config.yaml
dataset: "telephone keypad tones over noise or synthetic speech"
n_mels: 64
blocks_per_level: 1
attention: false
init: "trunc_normal_002"
optimizer: "muon"
momentum: 0.95
nesterov: false
steps: 40000
batch_size: 64
epochs: 65.5
warmup_steps: 1200
Rows from block 2 of a small spectrogram enhancement model, named by matrix and row number. Each number is 500 + 40 x the weight over its row's rms, rounded and kept within 0 to 999. All counts start at 0. Numbers have three digits each.
After each channel's rows are labels from the 100 clips, of 14976, where the channel reaches its highest value: "responds to" is what is common among them. Only what is clearly more common there than usual is listed. The data: telephone keypad tones over noise or synthetic speech.
# conv: 3x3 conv (model.mid.0.conv.weight, 256x256x3x3, each kernel summed), inputs 128-255

conv.94:524566467507484525486528581444490477456550456533410512474522492462503509473550453510468495491500463491517554408442531479495530379492501431599469496453503475488475487550512507504523444451530508475559427469496441520457530437557530538516434528496449517492482458511491496531594497473510442564479549511505565498472491560540363424563478487501461537543548532561509458480493484570509527459492
responds to: thin (high-pass); white noise

conv.72:450438484525533514578480487546485509516481502426524529476482539531480573513593486472532482518518483500465478570518466460558474535524548516515516444441459519447608505397424525451536551562546511507488463416456556485506467521528504516525538480534541521547542489525522498488465452557429530448512498511464449497468536503448568544476446480444438532470517454546480442502447493435527554487497
responds to: pink noise

conv.206:445471543537514468542483501486487469507454473510556537546514480492521548503512468416506514495453433442500508525538530571455520548484498499477564516449518515435489422481517580471479531508520554440499573494510488464502495444554464518481549512553486410462469506462540476542504482427514521516483460495484535455536431540512578478430635500494510477496495550512585445552455481529459580502488
responds to: thin (high-pass); speech; rumble

conv.144:471506579550514455554448456542511497521500558541543511540437499503552555423498472467562522509505520480503455516575488523480438557441489518546557555481472556454511468409471584434489565524487508516460519451463595525511421509532452491522520497603522481526567551516555467511460465531537512465515472460497449512539508482465600530382526520457450514467470559526511486513469502535535516555472
responds to: thin (high-pass); white noise; rumble; muffled (low-pass)

conv.73:494507523423440466489538452445458503475553526563464574548467499557534538463481485527507497435473494550496459541451469536451463455459486455520453513462546435488464493519531548532512549452488494407421574495475445457541481481447481542487424517514494494547503469514519540513573587527501430554492495489508532508489342484551452487561451584553490572526500478471479527606610484498546495484514
responds to: mains hum

conv.136:458484535461456563508439576449546494454403518481504419511555591611485528516487492508439547428522440541552494490546482525486479456546475526485445551506418477528502528531530456466466486550529442431527513475501429482511591472494499564488545497533492512488470475514490452423452521486450533478496534489498511532511470553464466488533430493418504553564514487498460516474488477496464519520543
responds to: quiet level; rumble

conv.81:469466479498434512586526523468525482494476409545511495510466544505458571542535458467563545367475457398499465473594511577485470465523501415570432520505558525524547533514534528441462487552537435484474596465516538500523449503456488526531415492544561414478438510523520466522512511485510487441438508496429490493519415480465527492468472549447479600554450505583459447526482453452525496462525
responds to: quiet level; thin (high-pass)

conv.5:423474519525503464568484587474521489533520501518556469524516523540523507448542515440457544444498517581538454440510492554576487546526503488480521568491479535490418499461460472522509557549521577551503534466484489521500515547484535489472562551497443516426507444490562536505460499478467496419488460481461476519604439474475561503459479465468473443463458531441492505499576482479543517471463
responds to: number of keys: 2

conv.167:471513460542502540487468516439525483454477469512488508494462474531504461492516440481552586454536503488518522550518487554498474402555514417473452518478522435514570478519527580474484567531449435439566465487458438515483595510607529455529446506543543514468499523478479511462528449439479539503579483530532517488478483595421482524510577429464535481447542526587567431533533474528493509570441
responds to: pink noise; number of keys: 2

conv.239:530475548512485419552452417561442432442499526491513413510503567555495523458517509431489521466489520530474501488519490519459526588574496563581492516465499501528411480524442463430441598503492539514436497504438491465487407472475484501509496449513517548419537480550466544471476535524471416462481476470481469540488536447516486525515475492465464487618491477502467501485459499507509499513506
responds to: speech; white noise; number of keys: 1

conv.159:508557488528493523517496442497440506522504452502550507506510502532486459496448516474527527507488559510494505530551462443558481454442519514526554584469500527483486537465494474474389508578495403530544499472516637519541523585506467463508515561552531510489517509507531457487550543457471457506560503523515555438473520531479509486437514515473464604503520522513465541582497517500492531601528
responds to: rumble; number of keys: 1

conv.7:460537584539534530499435559546520522507501494515480504495545528454505464540515537513495579486572537484504521489462486434473603589606536529538458547498453571444503525494556568472491427514460532474564549522490483480427460480471504588477584535509451531504504534448453418485540471478509519480508526481441518443518515521418540453484472465520476490543432549488496520480472493458516531481482
responds to: number of keys: 2; number of keys: 1

conv.147:497514502581482525521398469525496483439435566442509443489478507453485515521468501494470514530464548451494502467531455447540449499530488531526599583505502578443496470443475505477453511569443523528546475437518588477563555538525435442518468454539531471470534519565541466470466480470418499468494484504531503538476536508457545583463549491495574469513502467574516478478488483529497562529507
responds to: pink noise; rumble

conv.11:587531506523487521507503430488513538500497416546451557470494446443527461471526482491498516502486601500502466552572492545434508498447534410568440538492523464555476486481517488491504476484485482570379525556507529567441489549511517568494477452488506482560505538466521455555547555478530412526545543550521511431508511504507500458520436540544469549516557505497499538551495476524537372516526
responds to: thin (high-pass); pink noise; white noise

conv.2:531491500459463534520487474537556467491513567554544502555507493543498475565567447414507495472491499567535478497455442502521542445493495576467513537542502502503442583477548458530513475447533523510464513538502565451479455479476441434514530490495470510451581579479515505497530426498453506432469494468458473441619507547500580496469485550510508524520532471437507525423478453453528439520498
responds to: number of keys: 2

conv.80:517532506562461539503487510411523540485520466476462468560497556502499579504458461475482522397484401473519512478502515448475442537506550461595475547567456470502580495475484519570508486553602426495530483430477550459476488508464486510507390566534487489492576538517555467487499562472458516476509515513454503521580478492455459519524472526405460517484472508531467511584477555481590489524502
responds to: quiet level; white noise

conv.184:437475531516557559521455475544498484475490504485556483464464535483509514558564461509478541506453489545477464497564462460591483482546542472525519576490443552509502471441492503446479530493405478492535473521491555525505583552478461461517477535572578512469542517615524530509460497487495514466500528497572446500511474552423546580491502551488531511514548496558503453457424451462493560568516
responds to: pink noise

conv.172:455471521460474502458523489508506444575525516469504547512526472434506507496465537512444481571458570550535489483488460439533497522511401516503526564461486565483462522551508490540478479470460474555393440512529526532552519563519476475501503469514459433490487504562504444514431423475484427580456529470554550538522521516521537502512522486547477485471461534434457559518451492503476453534544
responds to: number of keys: 1; number of keys: 2

conv.150:521513490464493492513483515516517499434540473605530455447471489488495498477522512503449561506427534544520448501504492449500525471443478477455484530441438524550455510533478470448480520537482511423449448528481542540509516546473517537516394630507493491473526550547521479489501522522527417456561524425585530563411469494548458562542479515460499497495530544499503456520459491585509457549461
responds to: number of keys: 2

conv.27:505467453502495498442500510480501547501451506505426496543532505484536497571471473503451520474515474442431498525511548510490484519482539472511499431536531487586432551550463467518497489487480572503488520480472454519479486532512442531554510567463447485482447489481548537522566504470447542502488446576455533570401465461555436463499510520531508523568508455363553466554457506435519537451481
responds to: speech

conv.83:461469470518539493511526486524493462542549511511538509433535528478498462453588544471463551530497519533485468528442558493514480545481435527441506517437424450467417469533489473437518536448534572537472503545508455449446470483523507530510618471467518566514478447469442568535506550486536443563448515479548398490456492506499511490512502570520533506539554495516506466509518490498423578449478
responds to: white noise

conv.107:508489433460559483447465477498494455542520473477450515520471505446503451459524508531565535519496531602460542551368507543450525523521542455511451491450509461449491544436455470621473527478497564529515431515537527556507530529578442544544444575473445486504533496537564505487507546495424514484598554505422572501394503505530412525520506489539539491465498503490516486550482534448526519461496
responds to: quiet level

conv.54:492540465548560407558506548477473444500489531454527397500532502505457520529507441464461497496482553426505565531452472506540462570531436495491533536505497535452508500495505483502443480484522548530570508481427478547474486468502520527507448481524500498536481477534505442512510494512447449498547565468441496495431492552550495475478453467498542491607525512574503498464544429569449562451533
responds to: rumble

conv.33:491404497452497515497510560456474473513482420527567481526473569516544476536508538484528558438503479468518495548553538465486518528497476530512565491466545504477496513427522479530469488493574565442558582470547484477578483513486551508499519554516432489546504463449490477507497495512554577398443472571435518493506489539493549470551506516520547550517489487526508510468522508421414548476517
responds to: quiet level

conv.98:467466459535501495441509465511525494457535514514440496538481473400473593530506496493514534560459526474443542478499540475483525406581498451491514557482538535466512484498529453467505570502513473551527448489487526545468536556511462468487476458515445519533462526519514482416455499454462485559519486460544544503441511547399403470503492551528444511502524573489516430536396486495493507514486
responds to: number of keys: 1; number of keys: 2

conv.131:517521435422518532480483562499557499509449515606385524447491423520445488460497488439589550472463497541549526502525514520504528503490427434558429488436489525453449539491498452417528553484476478449441462480486484511455531451520526500520494523564494466467463479519513520540475494543507530570507483465535547508430506526492437461525430449479557469495469570595551467544567468590502485550503
responds to: mains hum; thin (high-pass); number of keys: 2; number of keys: 1

conv.100:519475567491508489540528526530501472490493463530540476526462539467535459497549426498452457418470548400547478473513538479403458410467458531529519520534522429569572508489568621538483426493448462519522512513518510451464510539493465487430429528574472504476478493540431493484472525511504521547518516525498479527518470504541478477478493544474376463492477487514490489531435506527451458494455
responds to: quiet level; speech

conv.17:552470518520471499471450526429456447522416531545505506513478475521501478456478523471536586498493493453502457462520490513505533462485397540460552533445516485536480580506534447522504509562445536453487483489511512529508534561592454427467528552469443580518467475472492534423509512405523519435530528501537536518479513495534452503414573484460536596517534555538450444490486516574497445543419
responds to: thin (high-pass); speech

conv.132:517517515435471540538477534562483602539536472553516460505541483535511523483502514464453463497515576445536550460501444472505471584539544604580514433484473535479561534454481502484441486530473478526551441505461519477497440548459461488483520608484574518552537506457464484565451533526528534497509516527489549479556500534455573480497509492542506529498451499457444551467498509527487496539458
responds to: number of keys: 2

conv.238:419494493480533496564509502545575515540514488518503528551507562478490538512555475468463476434498543469540514473513480588491471548524490525543451559559479552556516541470521448486471527471475565513487552488542529492504510536456531435554516458562527415484475533548452513543485476507546517516435460549514467446543496548408495502449491508484551463471398503484482458537455453461544568593507
responds to: pink noise; white noise

conv.189:500461569491509534550449546471547540506444510566573432539564545574506579492539465479505508490535465500488448594603499497492486501499448505536485552489456490454537481430541610455480472543514486470532505485486493450489524480492523475524525485531567517473520520499544503455442516462420545462479453516497450527519486551501561549478477505507456503490491549554527482519389531489518574501515
responds to: pink noise

conv.71:483498544527424535439459426486477418507482510457496482497481501474509469546485434503491442540507413507467470536462477565535484504504499457473542471503501492515446489469457482502488566533447523471421517493477490537487506451549466508530556544502496555474531517600543527528498497460497503498549434446544545501444455492501568538469516458534494406506504454477521577500546433489524555476503
responds to: thin (high-pass); mains hum

conv.38:522505486513488586457449467508581475519478486474559482518494500488496450548487488476548497473436401474548503473560462557489540497504506412461511454447513487539475453475458492500464499491461476547480487506505477500557541474513465487523535501484568497491447522579511566485543484468556506462528443537553475552496419463442546626477541556464478508454526480500493541532491455508485485546419
responds to: mains hum; thin (high-pass)

conv.10:487486500529520488543520523538589577563443452496495463530435490488524527571441591515515567451529515436499418493579515461464518514488473509482562561426510568453529470470596559443480434537485467477488548546577478444580426546446470493480576484507451412472476521457482498505468409489525514505477461458523384492592522472523596520459520515487478517506454486473571470444437542508499531449491
responds to: mains hum

conv.237:536474528520557533561532505484471482503534482549529440455513533478534456555557417549525420487453533459431476473502513489426534534503504541469545559488526498491500531426540534484453407505475500527517465488511511472470456521505511520523483521565512417481460442548493479455472430544537549512525535522464557448496605478554507556513462494535482440485459473536514568552470432539507507487478
responds to: number of keys: 2; number of keys: 1

conv.220:480484493531491518490415537512547508516472478508482467562508531480550454471531481513552488480459513498519515482457528534423562472410573386482449402492543488523556491479494507510522530466512556505525576460482470426531554471569522544591590465538504508523520469490544530500540470531626519499522494527445429480462545468554468517557473483454481464395481476513408469536528507427493494435509
responds to: mains hum; speech

conv.229:552486403443518515441527527489557446464537495498492431519545480504494512591550507487554476521454560545529509464454442490481577453562432474475531464463482468542504467555479432567541510503545515413551450534535443488549519483494559481549481507495508496488508459517469593443537430485529520507484461474523473483533476482457498522527525465471527471454538460510497439496565462538476542503460
responds to: mains hum

conv.15:411515503455487531531492552508550425529548418565446520497516502497489548490567487477533529498478439521520516468477466525518509486457488437527477536435535549508510491494429470525496511504420498506499521571489558508573439531444483484524483562524511474394408489535478505535589438502514482503483491531476545467489504471494518545442461486464441659533485449561524489549496482495483505519480
responds to: quiet level

conv.247:541452441475508517431499489523548519493522462554570540461503446507475450486464439512500465483478532573475516519547491498443491496442434435459419463466477593477450464463455485519492553500477587518514459557527469481533531471500514502584511528508488546501509490464550525443472386510490550550525514489482519543481473484502518469469483558472528442505449518543504493590521477551454528498437
responds to: number of keys: 2